{
  "crop_scale_min": 1,
  "targets": ["land"],
  "num_classes": 7,
  "arch": "vgg",
  "hidden_act": "silu",
  "depths": [3, 3, 3],
  "init": "torch_default",
  "beta1": 0.9,
  "ema_decay": 0.999,
  "epochs": 123.2
}
Rows from block 3 of a small image classifier, named by matrix and row number. Each number is 500 + 50 x the weight over its row's rms, rounded and kept within 0 to 999. All counts start at 0. Numbers have three digits each.
Before each channel's rows are labels from the 100 images, of 14848, where the channel reaches its highest value: "top examples" is what is common among them; "peak on" is the class under the peak. Only what is clearly more common there than usual is listed. The data: rendered landscapes of hills, water and sky.
# conv: 3x3 conv, stride 2 (model.blocks.3.conv.weight, 96x64x3x3, each kernel summed), inputs 0-63

top examples: terraced slopes; sunset
peak on: gentle ground
conv.45:473487480536553532465454453480557463576530539421544477505503379451525540512552463480547492502512432389475543440487475416466502439360523483448444483498499465505509479376468473479405481460541426

top examples: desert dunes
peak on: water
conv.94:388517495521462427480449527487575508541469516580481481423358443417473509452465503503529432490532537551512397531513502589536487400459526500501421479494545475573443505456455491509548474528430429

top examples: snowy peaks
peak on: steep ground
conv.47:474448531519589449449531489484505492522437422469525496433432456517464578514514507535421500366495487492450455539422428512498428531409514468508503498529526400429498545450420468422551487460517393

top examples: red mesas
peak on: steep ground
conv.53:547442569546589571513545474551453479497439415559488466581469517524492514477432635512513503341512448473455453471438544592531516481438522482525563471475498483529558471461510487500523472504588541

top examples: purple alien crags
peak on: steep ground
conv.88:495509493539405374551474490542479507522463542521556494334360465479479494506450520464463473464528541504510497511507407514454466450418523464488462524473472447540453446515425435441487443566527456

top examples: sunset
peak on: water
conv.66:500622433495486492423475404448497474597456437469529489481512518525542504494548435547516398572551571440518503554454489501452507513480479510488590508511481445571525560513512532417433431507594592

top examples: red mesas; night
peak on: gentle ground
conv.78:393395467501517400492472510480511560498541569540457419436512508404561488538514473523534537428528473544530496421458484467559494582523486476536521456463470490574400441524386466505579543481460459

top examples: snowy peaks; sun or moon in view
peak on: snow
conv.65:479506507479495519494348464411511544541450494518508611514449481374505599494517469520516466523457490447536505489483553456475442463554541461521486467519518489457383466525474506536344556509450524

top examples: water; desert dunes
peak on: water
conv.43:486553502412442498491490536473535492485465545486433548442353447480572560481551553551616464506630535515591516466575570508559514534527535445458544487523508473494512526534544489573559527528451529

top examples: snowy peaks; purple alien crags
peak on: steep ground; snow
conv.60:426548490546583530501541512469489472539475487523501543526438535485469570499558445481567370541503500544485379482513453444338525416514545458462542486493487551446450499486549437524442522488493405

top examples: green hills; sunset
peak on: gentle ground
conv.35:495566469509323386482523531478349536507371488544472497396484527534488516522477480492443558511442436519482496511481542422541487511523455534503463481529554491411491464525541512498510528453485510

top examples: purple alien crags; sunset
peak on: steep ground
conv.11:454528576505470575544578490450418531495503485469538409525517489512499509426562563485585481433459492516506489425442539457546391475582497497453451442353491546521442450514417518509446531457533520

top examples: sunset; snowy peaks
peak on: steep ground; snow
conv.95:496477530551572616419482467492504487503498471467447452570505566557531617451628458489535502365469495528511493474574511497501502544397437432465552490535506527457529540548523564549540459479471532

top examples: purple alien crags
peak on: steep ground
conv.26:522502516400383437533628552411482518495380549536459485428469507546509511513540508473492519498532424519558430536543482466462459522482457552427488413454479549452470478532564456513551551418513457

top examples: terraced slopes; water; noon
peak on: gentle ground
conv.44:547388552484363359484547450510615480414510485495416540359494487519502529496447493533473542489521510488591499484527422527479527499484517539482575506449436545522525508491509548523515486495462493

top examples: purple alien crags
peak on: gentle ground; steep ground
conv.28:503520511478506466500496565429320492509385552449530484439456487485487518488522536459475526446515531536516427452467568424581452557498421481491416400459483531460447402529489546492521481448476509

top examples: purple alien crags
peak on: steep ground
conv.82:450461405501444580447621514379547535439524474517479494512524465525539449553525416505536516463586479546472403554510469450509481524490499535496528451464452523444441539479537354456461497449478541

top examples: red mesas; noon
peak on: steep ground
conv.27:551471508584452489443519398506554501555528513520500544504584399518602536503490511572476539404497473356447488493491514495455512482475546461540541458529488503496557543404529484460465501557634470

top examples: sunset; red mesas; sun or moon in view
peak on: gentle ground
conv.22:487506487536399403566437556517443511524393464394566554423487526472522466484501483533415561501499445548562529418475474428523463491548428473530528494503464468457450482427483531404495467461552584

top examples: sunset; high relief
peak on: steep ground
conv.12:517547499455483444502481554568370514519464415423547428543469530493452511530560471460471452525354422533420500479430414472456488501529520550507545495499559449460433502470420478435522511441508446

top examples: sunset; terraced slopes
peak on: gentle ground; water
conv.81:445468463533512499477488487534682475419530400465578464445504477498544434506511454486548498528597517479467530408541584452424443505437548523492481518487389481469527551468458445497529506487452458